A small segmentation model, trained from scratch: decoder activation leaky_relu, held-out accuracy 98%.
Rows from block 5 of the decoder of a small segmentation model, named by matrix and row number. Each number is 50 + 12 x the weight over its row's rms, rounded and kept within 0 to 99. All counts start at 0. After the name is the row's rms in percent of the matrix's.
After each channel's rows are labels from the 100 images, of 14976, where the channel reaches its highest value: "strongest on" is what is common among them. Only what is clearly more common there than usual is listed. The data: single toy objects rendered from many sides on busy backdrops. In brackets: how many of the 100.
# conv: 3x3 conv (decoder.decb.0.2.conv.weight, 96x96x3x3, each kernel summed), inputs 0-95

conv.61 072:44 48 67 57 20 45 56 42 38 69 53 58 39 69 68 65 41 57 51 46 73 48 60 52 65 61 58 37 64 43 71 58 58 73 35 57 51 53 39 30 50 32 50 37 32 43 58 45 59 75 52 53 60 63 48 46 58 43 68 47 49 48 48 63 48 68 65 39 52 51 57 57 29 37 64 50 59 73 75 27 43 37 56 59 51 68 47 47 50 46 57 44 40 29 43 52
strongest on: umbrella (35); tree (28)

conv.72 091:49 49 59 54 52 54 60 67 35 89 37 42 55 50 38 45 65 51 39 54 25 61 31 46 49 49 46 35 49 32 40 54 42 62 68 24 40 43 67 33 36 41 55 35 57 48 53 66 55 36 37 35 32 45 29 45 26 50 51 33 55 48 61 78 46 47 45 25 37 37 43 43 40 40 40 51 45 45 39 54 39 42 58 42 61 41 44 42 56 44 56 48 57 47 53 75
strongest on: candle (93)

conv.5 080:55 55 41 77 47 36 39 69 48 55 60 34 41 50 66 52 50 65 52 46 32 50 54 46 65 46 69 40 63 27 62 45 43 57 29 29 56 42 53 52 55 66 31 48 63 67 41 45 52 53 48 51 67 66 57 67 43 37 42 06 53 41 62 61 69 56 42 42 47 42 70 50 45 49 42 68 29 47 35 40 39 41 40 53 43 31 57 60 61 58 51 55 58 53 65 51
strongest on: ice cream (43)

conv.83 124:56 39 58 55 35 44 81 52 45 47 40 41 42 49 52 46 48 61 37 57 70 50 65 49 38 59 49 62 41 30 65 18 48 51 40 47 45 61 27 38 45 59 58 64 66 51 29 53 47 37 52 44 36 31 34 38 52 58 20 59 54 48 54 55 48 46 38 52 40 46 33 39 54 54 24 35 71 58 70 43 43 34 49 56 49 33 73 54 43 67 53 73 45 45 53 60
strongest on: duck (45); trophy (29)

conv.7 095:57 59 68 40 49 78 49 43 70 60 62 58 46 48 53 29 38 28 47 54 55 56 59 45 42 52 42 70 65 44 30 65 48 62 55 64 48 66 66 46 59 40 46 43 66 42 40 45 51 40 72 40 31 57 64 39 44 30 50 55 41 32 30 51 43 46 43 30 45 54 21 66 61 42 36 57 38 64 47 33 59 69 68 59 54 45 58 48 50 36 48 40 57 31 45 31
strongest on: flower (49); bottle (26)

conv.92 099:34 30 32 59 49 36 55 33 49 50 65 54 47 24 72 62 60 41 53 50 28 49 51 45 47 40 38 70 54 50 66 46 27 44 26 63 37 45 63 66 42 77 46 45 71 42 54 52 51 42 32 53 50 49 52 50 68 40 52 39 38 47 62 37 51 48 60 48 47 48 69 50 77 62 46 41 36 53 61 68 52 42 48 47 15 56 39 53 50 47 50 60 69 56 42 35
strongest on: ice cream (72)

conv.60 101:50 41 56 30 37 51 35 55 52 69 56 33 51 82 46 60 40 78 38 59 69 44 62 55 41 57 65 34 67 43 36 56 48 44 47 40 50 49 40 49 60 47 57 33 45 75 47 32 42 31 48 38 55 40 61 45 46 59 53 50 61 48 37 78 34 48 43 57 46 53 72 31 48 56 38 72 42 45 62 52 41 35 34 34 45 33 65 43 46 35 31 46 66 46 51 48
strongest on: ice cream (25)

conv.23 071:52 59 73 42 27 42 37 43 42 51 41 44 33 37 45 63 33 59 18 70 52 43 58 52 35 73 68 45 64 33 49 46 45 67 58 61 59 62 37 21 58 43 61 36 43 31 50 42 60 62 48 56 38 60 35 46 44 42 50 43 50 45 53 60 32 64 56 59 45 49 71 54 58 39 52 68 58 40 23 27 37 53 46 43 47 40 38 45 35 61 46 60 56 59 43 40
strongest on: robot (30)

conv.24 088:53 38 45 27 34 53 54 68 44 35 43 41 41 47 58 37 44 34 43 39 59 40 46 39 47 39 46 47 36 47 33 41 41 72 45 66 68 51 51 55 42 49 48 44 35 32 54 30 38 50 71 49 31 53 61 29 29 55 47 44 42 26 44 61 42 34 55 46 37 46 26 43 39 28 40 56 53 35 65 32 36 62 53 24 55 53 46 53 24 48 46 36 44 68 64 44
strongest on: duck (40); dumbbell (25)

conv.12 108:55 39 34 45 50 56 42 55 64 59 73 47 43 27 49 56 46 49 40 41 42 48 49 50 56 67 38 54 28 46 87 49 35 46 35 45 62 37 52 30 56 50 58 55 68 41 53 58 46 38 60 60 46 37 47 67 37 52 58 49 67 46 31 42 27 54 18 28 44 67 41 64 34 42 42 48 72 34 42 32 55 63 53 43 68 40 31 59 61 40 46 48 47 57 46 57
strongest on: robot (51); house (26)

conv.58 086:39 62 51 65 62 38 32 32 68 51 60 49 51 57 78 54 62 52 61 41 44 38 53 68 48 65 64 46 70 55 27 57 53 45 41 44 52 65 65 48 55 52 60 27 41 36 57 47 58 20 53 31 42 55 51 53 45 45 59 40 43 46 42 49 58 39 62 21 34 36 58 45 32 35 45 19 38 60 56 43 51 54 64 75 67 58 50 53 48 47 37 40 58 59 68 53
strongest on: ladder (91)

conv.49 096:69 47 44 51 50 40 45 65 61 68 50 43 35 35 38 35 49 44 30 51 65 64 40 43 61 49 53 36 51 45 46 60 50 46 40 50 46 63 08 52 60 52 44 39 77 39 63 30 62 44 44 79 49 37 57 59 56 66 55 36 30 46 36 32 78 48 36 51 41 32 51 52 51 39 51 49 39 40 40 66 42 50 68 35 42 43 59 50 67 41 44 60 52 51 57 65
strongest on: bottle (62); ice cream (31)

conv.64 076:51 63 30 43 46 42 56 54 43 51 52 62 45 76 50 66 39 68 50 72 50 72 46 67 62 62 40 84 62 49 66 30 52 37 68 44 49 52 42 46 49 36 41 17 44 48 43 68 31 44 41 53 43 41 69 54 49 49 32 38 38 43 44 49 33 35 52 57 59 52 57 51 53 57 49 58 55 36 51 24 76 43 58 45 75 60 34 42 51 53 45 47 47 44 51 51
strongest on: candle (33)